python train.py --model="image classifier" --train_examples=97500 --horizontal_flip=true --color_jitter=0.2 --num_classes=6 --norm="layernorm" --mlp_ratio=2 --fused_qkv=true --patch_size=[2, 2] --layers=10 --adamw_lr_other_params=0.001 --steps=13200 --weight_decay=0.02
Rows from block 2 of a small image classifier, named by matrix and row number. Rows with one number belong to one neuron. Each number is 128 + 32 x the weight over its row's rms, rounded and kept within 0 to 255. All counts start at 0. Numbers have three digits each. After the name is the row's rms in percent of the matrix's.
After each neuron's rows are labels from the 100 images, of 14848, where the neuron reaches its highest value: "top examples" is what is common among them. Only what is clearly more common there than usual is listed. The data: pictures of board games with random positions, seen at a slant.
# fc1: MLP up (model.blocks.2.mlp.fc1.weight, 320x160), inputs 80-159
# fc2: MLP down (model.blocks.2.mlp.fc2.weight, 160x320, transposed), outputs 80-159

fc1.306 120:148180132118157097108133101134127166146161164121145137082194181161117145132068121143086112186104155140120165146151094143146142144195100106137100080116099116069071122121112107177126105144163064152139092086158142149109160101157147194127127126
fc2.306 126:101137155124146110121106127142134177070159062118140114096137199163111077137141167138152087079158140162077146167118121176093172161142080135107064098090152116160084070113188178090148127150208088129158115114114093132085154129084166135151112126
top examples: draughts

fc1.213 083:099122116178129107152119191140111165151150148169171096130088149084178175180077146148162163114164122172129167111124095109122101163160141171133137142103089122154109062178082157122217091134138152063109130094099104127151123114176109108176129141
fc2.213 083:129110080122128144118106122137135154071129139127212133131136116192143177152102174094113116168087121104085155083143142134160182055155105157149122057141100118091092141140087112154151144107199135171099138078078150152126104096200169126085129141
top examples: digit grid

fc1.21 087:109133110088193175182128140117133114126086119189100114131174127169080082087132102192159136166182125138101147093124102181213117084120099098054060121137182150124113163122130091141127125130100152172115074082122200131147127158099131183132093133
fc2.21 087:139117122115077099156101206102050116144180068160120165065089139118096120102145131131145115180112141107104121167118073133130121130089134126161078101100045135180153124064080149144164126125091112094165124157118177131156196110168131158136179101
top examples: noughts and crosses

fc1.77 129:106084107128107155106154164142146097122119136147121148118125121047170064156145161130113072091199130131109145094147154105098138181125144162122124142148155153104148116156123155146104124119212079180066131109091084145149178119036107145123109119
fc2.77 124:147091144121159136151112080130162147186156147097136144087088146094161141151109061065130109132130156099159087064149179132127140099151156126093167133177119152104169153150068146207122101127152098125038175183113120130142097091135097119103162065
top examples: stones on a line grid

fc1.292 083:144141141135117118080122096102128091183135115130154105079132139122097116079101138152102121138146083096141069115149143123152175116128083134093125096125100155110168104127143117150099052150117149198100103166132114148173137145160151116128129182
fc2.292 074:133162098165089110111157129126133146125153166182102147149145140131088162142115101090082103077155088161154194181100171149134142136072127137220110120101115123162153147128132125120144083140132107151149144166183078141143102156136087119139120111
top examples: stones on a line grid

fc1.198 103:196180089108167115127073067118114137112105063068142122128105170140143093111149102122106184167112080144086094170114110031121155133141168137115159115115170147185170162121130105107192092130100106150141093139129094082111101186114115135145129134
fc2.198 108:157141080080142129155103135098163117113170185178114094134132120111112135131132144122172188118096084078181138090164124137086119092104121129138033117107102126128167119115097172109161164133124110140164101158136164131102142129123187128189135129
top examples: digit grid

fc1.46 077:162127111128155124081170031118162067118092155165161147135121157133127092114121135178149087120140147112148045105165129144122114086123133073091094119138153099120121149112140131117147141143072100163145150070081117129116125133102112094085148137
fc2.46 074:136160123140106049158105151156085124072145124124111117122178072187159158136070105092131178135151131087100168117098167130103123167090156116190121169134134092148168124112168132082156114157143066156143091120140145137136129154178187125089151092
top examples: noughts and crosses

fc1.290 090:135101067141147136164128121144109105088152171134138112117092141141098194117211075139164099145197142132087078145145143168142166111113183167169123082087118111138151159100140129152127106124095109133149120112130087128154173171053090160095131186
fc2.290 074:166111115137146118117139156108153158133167086177130086157060135053126134125136096104153097157131095111138087124110150141086152069128119182161144132134141203146135109094104184166170160127152090125091055082153064147135134121139161152064144105
top examples: stones on a line grid

fc1.64 113:088162115102169103086198122174128152144172159159172094120136095135074132186158183137126113085203161120188125131137128120101149172102049167167129109157150113130081088115122115113162124108133179092190159115116131131129146169112130097115177146
fc2.64 106:121121179193160160071153074143145165160121180144120152153075151138112103142172095125139120166093172127120110122134152079124133133078107191143068148121113153161077127135124140066160125125132112138151080082141143149103127179120118127063094151
top examples: noughts and crosses

fc1.270 096:086107115132085168149184164131115134098129118134071058148158158145086061097129138146065068144155170132101118092116113083150123108077134074156106095178058107158155088101142171119070107166118155125123193161121071098104131182168103078123162103
fc2.270 093:110121173120083157069106160112158111138088153079172133138162143148161105142121172171084103137120158068059128079138138130119102093135134117173090145090134123185166138141143124115135169107048155120099121147109106107122069130130158168124172106
top examples: discs in an upright rack

fc1.11 077:139117121128132145100110108084159129184188082157162153144135111133123133126092126115119160122105121161199165058102145152148156128027104150149140179162131152120157154104131094105091105148098083165103138105121141170109148134123161051103126162
fc2.11 077:136080119124139074170192145112168130100160169141119118139135103116116190099122102105128197112074153153151172111093112062148171099094156140072126083142140153123026132130118143104077113149131114139085157113059116156137135162091171181185166131
top examples: discs on a green board; nearly full

fc1.318 090:081183111114103128138130100116118150162139160136131118095200160142117162096128100143172144134061156115164102096100145133200168133139158129090173127153132118181138196088128138191085129083123141100140164066150093089098149138149152118093125061
fc2.318 092:128099105136122158127204192155087200138092109139140130146133104098115132139161179100157149123067121156099123101155160119139109096147181156160182100124161180086117121160203075108125139103101110126153118166154126173133121107158172120192123157
top examples: discs in an upright rack

fc1.316 088:066100146192121105088144121149156104149136069159157104138163172131162216134112110168124081131160077123163081159185123137113114140110090099128146153111102104129122096093089152155111130130140084101167097145119134142154099165111146156117086116
fc2.316 095:132132088140131118200155148112155084153114106143142129171120165128130133095110157135138151164137154114105095108134131148113173077124161068110146103205098203159138153064152118119096088089087119085126111151153082093153139147171175195133129163
top examples: stones on a line grid

fc1.111 097:213131160117111101083146106109139125060130161145135159088090172156132152132077171177137155152146068103107143083156095053092106116116137162162188168147119133111115127143100062155137083101090147077126132172108149097137204162157159123146136114
fc2.111 089:095109141097124143145141148090119130127168195098151090151128124116143120108141162175147116179213143079030131116167109122151134136143113130172134142125143133135160118102164162086141145085142125123141160112165161161138102070095128131207139162
top examples: discs in an upright rack

fc1.32 081:107193104174104154140176115114158124174128097142143159094162145144075105105020083079096144103080078131164118087114116138173139145143049196125173140135118132113136126117125167108099160144155148114193121128127147087067125121156123172116146171
fc2.32 082:085106118132192174104081115119208082168109147123162132155101150123144142097147113072112094138176109164158131091099111128146212153121112134103094149162081116097095099111117095121119115112127139125106112107104162198096136154118119178109166132
top examples: discs on a green board

fc1.5 109:097195137075099157143141100140147205120131112123092098119132185185085080087088095150112093132126112127088111133136082136139074123130122157133095182201136135140182139131111126121159094133145086142137135120141121177076144125168171166116101122
fc2.5 102:109095138129138110133130111173150153150064052103164091126158186143131101168123102105094136116130146105116127142105105152147162106130119159099062184125083140105096093136166163081111109136108080178177118116112126190102108151116140189133142143
top examples: draughts

fc1.147 117:161089125176121132173101108083135134138156165112172150085174137179140104118078153095125185147074177137130136108099176156121106124073110150154135148077119148103167097151141111176086090137123119173131168110047144142141119162104154075141110135
fc2.147 116:072200150147167110057128133114165119107213216123133138166142076172089118137137131104149130109116090137161122113143128132119108072129070165106083183066140107191115178120123134182114140143096150102164085080131155088180105123092135129123117165
top examples: discs on a green board

fc1.263 100:093124102071123120175135124119102106153112103165102175126113127120150151119159170127144157084140075088139121134145123191175115087105177143144169169102128079148138107140197108060118120140165090182135123080120124089117055180105161133096132123
fc2.263 103:155154125124089092146127165068165145120112108090090145166088137128140180128164191129128152149157127114080120071112149088118116080081145141075060087116140103128151091139177212115066105162069141058128144172137141183180128163123153167139114115
top examples: discs in an upright rack

fc1.260 095:129163114128159113147170090116124135094114130135168096107160165152128145093130109168191169167156163164142123125122100180120129136050166152107179151155125162160038106144147070155086174097135160147058131186117121186123182134120067078138171111
fc2.260 103:151188139108074194136131105106157169133077193111133185128144142163162169115052129130141109146076082132175130141108114109137128139089089103143138133088117139131070139127104169123085173121109158073129062138179167092131173118129063108113152151
top examples: noughts and crosses

fc1.0 100:113133132093104146115142123063145202159146147105078105128140163144082074162126133111152145192150100100163112164122133158147106130147120128114078162195081148114168128131144115061154142100153093122142148181103121127090083148199163152114090084
fc2.0 102:118054166140129186114095127098130120103056103102132069130113133153191092139130098180199104179140127150122126128106161079138085228183148158047112162102118111137139121139094186116180131138099126132150125114162092168079103103119135182172096059
top examples: draughts

fc1.189 101:138145124114063150068093123152128184170107173116113112138097137192149105145100175076100173168101103113127139118133098151135120153124083061142125050127133135132111149111164160137120151135181147119096127083066107118138148141148161153083147204
fc2.189 100:145122102129136114118183082100114122128127141121169086100067090111123130112128161098062158136092136163148147127114154153166176187127144130166152094148154138116135167115171162145124137131123096097153082088186139114084129203123112086231155161
top examples: discs on a green board; nearly empty

fc1.25 111:121132063090133145160120129151123152152150133108164156069167162112160079141147141125143124191116120141140129187074089163147097174201117107130083168176129106099077111138161086114110106130158135150175061154161132186158173156109118145128156116
fc2.25 105:123145114107099159112126117131185178133142128072144139142107102079054082104123126098147105113112147141144125147073113122165121176136130059118072080167140071178120153100134136100148159102123170086125117177168061119116136155148071163183158118
top examples: draughts

fc1.14 079:117133124175181116143090017103158135142166094113183110120072212123093123174121149161156137176166143114130135104160103126100151174109119107082162180170161149144151153108125118063129154172121144094154135188156116127146114122112094193112097114
fc2.14 083:098175119124139150145103115160080081125097104119156135125146149132114097112132101141110145161064111098103192104178145084151150114139158145120135120163141174118135187179171123171159149103122117117102096118119131118134134085088136158163093102
top examples: discs in an upright rack

fc1.283 099:082146105126107123141160048108148123110082131121130123116163103125161106173149158126170192148156146143124129147106143103090118156179103066120077146090078179090124138161124127155146110135122097064134106159108069098155112080158103117162109143
fc2.283 098:093226055084108109147081136182118114142174115135158130128128104139154054117135156144159134176131077105076148103150185089110143101116120107116107124134116159155147143152190098147089167107159074116145105184151168134090140153149049113135132095
top examples: noughts and crosses; nearly empty

fc1.297 086:187198091161152088092097132130146088183188121104181164158206130149139070140175134126111165150126174131123182111132104161152124126146075144087081117114095164125133151163122113118107118100085180130182106129079148129163169105146132107142074058
fc2.297 089:072152163150132124109107170180177148111187221113152097152140173159071133058173103116121152082090165094177106135124113123107153123065132156122122089130119104090158133078164190111159126149136116157144084151120131154144158119081121092142152053
top examples: discs on a green board

fc1.141 103:200073065083130140088120176155150052133134083172158131084155136074113092124100176112135106166146165173124099099109123161122144157068108124099066104125139155126100123092125177209096082097208139110147132139124075128199103128148142084129084109
fc2.141 096:104119097182108116103145069151184111093106083102142139133116128157082094124174129078063124154076137178080125112119166145135091133118149124164204131132176156103133126119123138133144092105123148149099097193170112164185169101103139077138140117
top examples: stones on a line grid

fc1.221 085:140177059155131070137062144126129093107085119163133101165130147051090114093142112153130160172106100123068086088113144090135141118199163129134188167154126157110170151216155122129085134135122140174104140109179118104132152173152151174100120145
fc2.221 083:135111099126145084137145105073096197173201080165122164089127157096169103101133101194178175072138104075062154128131072108138097143118169120102088107127115144166128095113121150118101102143157111136174116114076126161148136118155154175128119135
top examples: discs in an upright rack

fc1.74 085:109120152191191091170150124090158054114136191091114142100073122116097082146111088103140095135147096120132102155163103061099159089141154111147117138152128153085086147105144176198159171130082174125148135114134128157078123126147080171095154083
fc2.74 080:140162108101114137089151105085132087142169093105184151138132135165084097098154151179167151136135176093073164095147123106132103183078063193105119142102119169126098144105173112069146118136151089183142124101179144127122096174113091123101118069
top examples: noughts and crosses

fc1.143 085:164113112112158177092161092125150141197111125145107130101165118173137123148150097130112122112142113084126179126153157140111102115083073089102149096179173175047171137111078178140120062073113155127143108145132126181110133144209100101149124181
fc2.143 077:103112115141088149083092061109111125168121123100108116136072181173130107153076135154087101092207156140124065099118144129179159112128096135172142191112123162182138096139074117162153158106146091086204174082180094157138117161172166082131107088
top examples: stones on a line grid

fc1.211 101:138165167158137119139154096133079117085174177163133124149076132116128102163162090164149110085079127130104127112166126151066163102118173036129155142122122121161121114086133125123129122137101077113170100130158149127143139170144145113147111145
fc2.211 094:181096191159134089100159159113116125082128124117102128155074073152188168087130148131146151131118068089100133110127136084170092159145119156144135151130165112117106086175202116078195127159124167126093090164146102090165135143130091150145129109
top examples: discs in an upright rack

fc1.179 098:118094134106122147154090143140149146111176128131085097157117168138097069134102134114119162154133136131184128103134124166146054127128158148144137182148124088127179196130136090116136133101130130128127149102098119157172110158148128092137094124
fc2.179 098:088104120140134160086085123133118090128200104124152145144173138197096083126134180133179163105111128099151104137140131089144091096105105168140084071157115151149084108104176194205126139191120116158190112099138157130122068078097148111197139145
top examples: discs on a green board

fc1.71 126:093119185105138156170178151125104147127124092090213096137142130151130054114155154112164110158133123087081107138090126171182058152138128071090143160161077085144165114172104123076112196136172075125094171147115095159123104158147107140133078122
fc2.71 130:089142095143127137160140143129147114176153061158129094079105134125119127156156184124133121125166174121147124098166126067059173131125114074100142093120103111151114144150134098124185155126108096142091102112167144143087087130206079132168121097
top examples: draughts

fc1.273 110:167120139121120136152116151154192151126115113152152143191078106138140100155125112121189182161075224158111099141217105117141076114074084113119095116106152112115122114146118120163202111070161138134099124148135128167135131120138094045192111095
fc2.273 117:097135085175130160062155131096094085089161079101175152182155085160171139130113112158118148125143141125169133113099103102119119159122176102112173114132127104096178154123177138126154112178102137102085118112068088117158146113158158120045126128
top examples: discs on a green board

fc1.114 095:071177155131085183066164082125171124098160107142126081109144136093167200167134118090165118139090120079089159167092103119083152184121115165141140173135086130116166156115121107088163124141177104127100122097046106109106130136146124126094104131
fc2.114 095:149111151122164164066147132120157107172056047116153086102131119138145048112136121100128092166188193168134141130138165151190145172131112059132118153107103165109100084169165147139099160116176082105136174123106162148114115130155118148164107120
top examples: draughts

fc1.281 102:098163084102072141110135122144077153120122120154159100097137116141102091175105090123131066193136160151072167153126136106111115147102145138107105138140093149143113158111081109146157107134148091119142120148097078166125120125115123155102108089
fc2.281 116:138077120138143114099185073148103157120162169127132119116131140140110076053110101105144068094058102073126103107143136215117121126079167086126113055122112077073080097114126145144112121180101104170107102143118115132128110101129173112123108128
top examples: draughts

fc1.164 094:144126127096147133138112154114088133080130139190086110121111126084145139169136076212090158092150141151169132152113130125052161131198141149120114117064183093137102112135146122088146173129129139114106175086140155094137135129141122115186147120
fc2.164 079:178089152127068112140101064165169135073179121145150095119126159109125093134156212155120158129122148126149144183164132142125079167119114160135174140125109129194118117148124122131126125152040200178178166132146138078084146109122134092118113137
top examples: discs in an upright rack; nearly empty

fc1.167 098:140121098150141104194122115083158143149160088114166127188179140118117114144133139198136083081134197137093139101118162094072120078108143220134091119131117162126118163114106129163148145065080149134092129078075156159078095171176066198089124104
fc2.167 102:118163128117181114117128091154150170077156139134177091121153107117122118135153150189142153166133163163135175196125139136084131154085113155147140111166155126138130096126108120107118094116158117164080208134060125167135140125107097131148138185
top examples: discs in an upright rack

fc1.174 098:140145137134094150124173143122109135137112113139167076134126140122111142210120126165131102134094126122177148110128176116074134108113114160172129102124082182147155134156098134138161050093050063157188110074078167114138060177151108148095100104
fc2.174 097:123137142152132125157106223120179137129141157174158149069144092116148169100168133126188150119133119102085087149105113151109134117108149117131078161071107112130130104154122162112194136127126132155155114137136103067160150155162143099111114184
top examples: noughts and crosses; second side has more

fc1.215 095:103183133116129173188128074072099159133140119171112104127157151097123101105183084098094136121122125064118190120196045121107102080153166085129149129089126138113131172106098129178149124146106074103100124091148098130153110089159154166138141141
fc2.215 102:084126084129118158131127135147101191081133161201104164120154112183113100103152071145064128137126129102174118115106052142134161131114123108138112163130097144139141158119166113154131078115118051122214055119125134148128105136114127139107172149
top examples: draughts

fc1.296 092:083139162138102188182089062161136110104131183118105128107181175166151110114102094091117150170168069122162134176094125135132100151116141106120108181104130173089120127153172078143162152113099132134149085146161146128184143099117147072098094165
fc2.296 099:111145126121127145148128128110109137127107077139153082110118163114125111146115155174106107111086123081123111141095155128215046139162135124105086141135129124081140157038172118148179105091142118168135179067113114150067091131158081134114151147
top examples: draughts

fc1.239 104:135092169132111125138181102111130133162154131115054165123105160145149103141117173148121132184200095119095133148141112101068103117082159163119095076122129139159110122089117111162096195100119117153126105094062151157135072221112127118101130118
fc2.239 090:125156111155112137105219148110152112112195190127142102128150130094161138123172141115121112086135076106059094097162137164100124205149138126163143148099119154163118103140124112121090078110102111120084133084155113160133176123117224211145056162
top examples: stones on a line grid

fc1.165 086:110136084144106117174042106088138111162204128122158112091171146125174094085098091141147138081157121110207188107097120145120137092119109146114144135112171131115180171140108091122105100091172159162177136067119137107105141156136150123108084127
fc2.165 085:152128097103108116131121132098089236101112151070087105122123131151135128113129086090103192082194152181134169118133096150086101083107123162125081177127123096115115132107163118139137145173132170127173177162117158094166140114086140150106126126
top examples: discs in an upright rack

fc1.216 095:137099111208166145161189134171140123097139088101143124102101153157093070130175125145139076122170150104092171157100110086114159121110143105158146180125128142151102142147112173166097135172090159094151119167151113082070128104099159092110141115
fc2.216 099:099115098124098145198125105192152104134140141112096141133120139109094090126152141114116169115122113132172137144095110167130084189118124186090100211166083133094166130158135134126140142112112103119117135106171154112096071107187077110128156130
top examples: noughts and crosses; nearly empty

fc1.258 095:141190063127146137136069107138147113171165131108125135140179144165131184126075170094105124153126171154111170107142129136205063142146127122095175099125040177144142094134131087120080127073051118165151154176088126148118141147175086068169140057
fc2.258 093:080156088134104142156117138192148100090177100211138148142128150126130160148144127162129172111128146116138133100120096130116170076061108117141100116127163121055075098090163150172140130085123156100136138084103140129195160088138100128099108104
top examples: discs on a green board; nearly full

fc1.22 093:102097076111099082143108118089159154170151152072163072172154176112170122123142095170112059200089123170170092137171117138122149086142083119159107108097104080130111101134112148161138142131157149142156152161198112117130099129128150157094166140
fc2.22 101:174108144138171121154125074156131151072129150103112115172138158180111065116112142197095155121145165132136156071097104085160107129125092111110136077095094120098101150162138100123126114109136113158096125109035132049098148156168093145131127138
top examples: discs in an upright rack

fc1.88 094:170138119096095148099119110202072148094073184179094098107107095093138146125132145121054148136130167153142172136099095088109076145121168137142104181122084179087134105149149119095130141093165107156101155115182137128135116118076179125194096097
fc2.88 092:137098090117083068138155110121127151055172143159084187096174097125175123170110136159123099124124084145122103188111159175104121145137207194116115152156120119157113125081162117107138084137084172135140117152137061158155117146095118190071082116
top examples: draughts

fc1.29 106:122119133081185164119177177141110099115152134114148100106107149107107115166138151129111115122175149149104113121101130124083149173124120116091149131196095193129116054095145158129103033129128140103123098109126121223179117149101102091182116187
fc2.29 112:151172150134075142151108120129149087097172146114101148104160121142134141116142133146185093148122108114079095089153157142156117106092183046107116107171061095092196123124157188136098157108198133174096121089081119153144139122155083141128154118
top examples: stones on a line grid

fc1.75 119:189175097079135089141089107135120151152115146150133075123148137183118018133140144137132147155118186169169137195152067157147154151183150065098116127155100072155148116152095069130146131105164074093186130153205093170138126133119157155120060056
fc2.75 103:117102127072160152091137116141127226058114101109113102128092105093103100149144124126134114121082089160114110130136141132063143168117077113142087155159089116104092110166158135105170053161140073155110066198166095126146131099120082181146135181
top examples: draughts

fc1.315 098:141125101131138175093113142115157162103107148133145107070155185141165062145144080176132143170180160096129178092114125134179132090154162098133114126084128167084172108113163173116138075169077116137180123158099123117128119112194106122089127135
fc2.315 100:122084184145104125088162149107108163134168145140122145149067117119153122069114113137103157120118135157110158157141181139114154141146139122203163140154126121136071144133110115186103183070120114112147155165101149142126124058128183141099129095
top examples: discs in an upright rack

fc1.230 088:113131128133097149088190103125149069108148204147149125168079094118102130177119088142191087172100126141110061139158132197107149141167124163092102106123080191104151067136121102100161165154134086163141130092139164062119124203134132145089083086
fc2.230 083:135152164187142171151146136132171116113166118091149153129092123149134133154062113191142138162110202127124156160109137095119084090077126075160185188104102151099121088099129124112136165148113094081100132101152167136150105128131122108118143125
top examples: noughts and crosses

fc1.171 101:129126121155140115145069160114119160120060172082113112123122085106122129142137171131150128098176099114182168174163116209122122127123155116087129096115130153086098105093147147108126171161083116127107156119122128208169110166137140120137117139
fc2.171 102:136171122172121089123202101072133179147128114088085129110122093157110150139126159147141073156132103072124164123130124129132177102131111113119151097153138090158088107056121117138135112187121109078199097140178124109099073164158099130105178045
top examples: discs on a green board; nearly empty

fc1.1 082:141097091174103158113096190135124180096115151141165143099103154143130166175095140145163140096135101088167097124142097086119092097125120074183141085182060150151139140068102111128173138116117107101184123091175101134168132195175133127100068147
fc2.1 080:120112078116155090109107130126045154121094210103079106136159106127203132121118086063195171124141090125112131122153200211119165062149093138160112130098120140118152105135082115111146117097118113086109133154119125136073105144139138141120119126
top examples: digit grid

fc1.214 114:116088100155156129146041133105141116159102119108141151130130162066132140127109136166140124135141096139119110151154149145131134115122154165079107143145187126086197079120149128119185155112120124123058114062140150132139115110152075142073186099
fc2.214 111:068137141081107180169115121156133108134141134143079133131101102122124169141132112108119134073087116185125148071129053114115097051148102081098207080151211156116167082144225135125177110174121131150150136108111114154191141168123116079113181116
top examples: stones on a line grid

fc1.119 091:167152160182110149125165143151064138092091122146121125087140122122113076121181102097108187127114205180081171159137094061098138115142154089040119161183117105108183130144183102168145111090095121130146162152166141104129166138146155117151135105
fc2.119 098:106156096174132131092061090129128130149122149136158112173119111101182157117054120167072109143078083138114094115107137114108109111157178101119087125155090143114148146166119153136123068129122126131105057144166127093144163209140099183164112135
top examples: draughts

fc1.195 094:140154175159126128118122142119111128128134183099182107151180131120075128141135078196141163211106131093097093112087146176121123137150102070127193148115158118109101104086129163120123156105139081116079089105054179136166183089133128123102112167
fc2.195 100:172075124128081125143198100124176076135120168129090139074162163145118143102123124083117121108166123180164109114165181145127134070082133088122155044118175161120141149126162099115129100148143078200226143173149115120110116153122115051125147117
top examples: discs on a green board

fc1.289 092:135169136084172150131086120143092128129117168155183130045133119058116091142117181084143205171165141171158103153160074097090123151077109089111115102151171129103101135124103107095149138085155114106133096127151163154143226132117151083116177157
fc2.289 089:169106107167135122217107055151117171125188089074104111159110091068090110128177171100109094155079104223128042128095135136120103176109153144142171084184103106099161157135089135203082123141148143102082085140087168061152157157108110148129154120
top examples: stones on a line grid

fc1.49 094:137134194104172154065122125132157164119146128098115149101105150084063111152116108118119185114145158096086133177139088183108110152129119158151084113157117210126095117132156022108131116117105121095115115111127135200139081132106078164159120187
fc2.49 096:114091193128110124062073077121198140164165111185136153123129112148154133122130080155157089202149138105118152142094101151140105106085135131111089140159100104175103130098086157118137133220182105160171099134101121175111106098136079179194164132
top examples: draughts; second side has more

fc1.262 121:123085166148065148170172116120118094130086114200127099059143050180110098109166104132179088120125141194142109166119117160099131131046137143113075141113101158158094095152122094136111097118123105149178110152143139099121113136165172133136148161
fc2.262 125:137132131177180104102157084158130133125137151110081194127076110114125144142133128168160093124114116129169147161115152143120119162165120147141122175117105128104106184161193112024177109169122140126098094155132181111130083100142021072087117148
top examples: noughts and crosses; second side has more

fc1.87 088:045131123112118179199114126109122116162129122106123096132106108110117095084116096142126105115134143120099147176115151123117150106157121097143099183114094213147117104152131099160066128116048160099116125121088177178176144140089074115108149172
fc2.87 098:132122067170115107098190179137142162125099166148110148128109141129116092144155169149177077156151145097094159135142089178127175110060151149143130105040116144091100135119131113154125103106104108145125116146161143104201078112131130099128123158
top examples: noughts and crosses

fc1.112 087:174136098117181110109121108091134164165123135093119114119160157152125105119140157137131074111114128160131099106114149111057157130157090086135127123181118128102125169131113086142089138120129163150098211092165093196150116144111126179061047130
fc2.112 083:143172184114097172116142128130136145094132073121092107112113172141160096133124142133175224144112112131098185134165182180109180093144131073113127154036111106160136123149155122153147125167140148158157151139172082101152078126055059138186144149
top examples: draughts

fc1.182 098:073111169152144141177145142135128157092050146099090106104095148169116142164164161161144146163102153127160092103153090158147092149130129141090151147108114067169174127129118126112121103089083053096188162095105140168133155159125101099130106112
fc2.182 098:166101121181125083088135140145104149133169190108140118139182095196148132116086127114060133110102081086142137118113166082138135104066115124174112118108142120148098074142106082192087172151155144149182139123135125138079121129076168128094096102
top examples: discs on a green board

fc1.222 103:116105152149104149180078139073156129043066112174152134080077152121092136137104099125108155157139054101137200110145132085132154116120163119170136159140120130152116175117114135158122123144055153154143125095099156073156142136125116099133085109
fc2.222 098:116138159094139122136196170103089101124114133130156127122100156116109090121138112119177134129190106068131142098122103116206133158154134183130121150109205091175130143094122061096182149129114143137090171122136147158098109083084154140151182128
top examples: discs in an upright rack

fc1.252 094:152126100169169113112101179071158052128128126118162165101085158146130144118111098212083135144182051104093125120131096132106096119075158081120107151142105144140148074135157193082106123153090149152099145134123107059129109090167118117107089139
fc2.252 089:133128118145164082129126119132116145093164059142131129095131165049132164127156151138101175161133152131049145093141159147073128107148114160141124122129129115196200139164159101173112124092127107101129087191101064132185151131091188138170144149
top examples: discs in an upright rack

fc1.246 103:113168147122081101103153100111193125131175145131154137126129123153159196146104141037115117128142102153142106107081190068074132182130112101082109110126109124126149113121108125126158168142112120109138087071121196139166149160175137068165128156
fc2.246 098:168109160120129117124154130133156147163178154098113158152080108126145091098175184078120114152089174152117103104110058138152125114132141123089116120119125102142152123171192063139092124089172144139166145144102109125090103122067154155125162115
top examples: discs on a green board

fc1.184 100:122113155111151100145127100097147148123053129166099106142151148169141121148185121142113129145154134144139086112123167199032153109167136125143057087141124124090125122138163160185088150107092113115152153107100163062111120097103161166155125138
fc2.184 102:151104128076084119137104096111101086209156179171115113134167153098153091106204201187152160127142095115140064145109107158113095105116135121121130087138131105122103083109139098121133081133112105115141172167166109141167160155115170096180134154
top examples: discs in an upright rack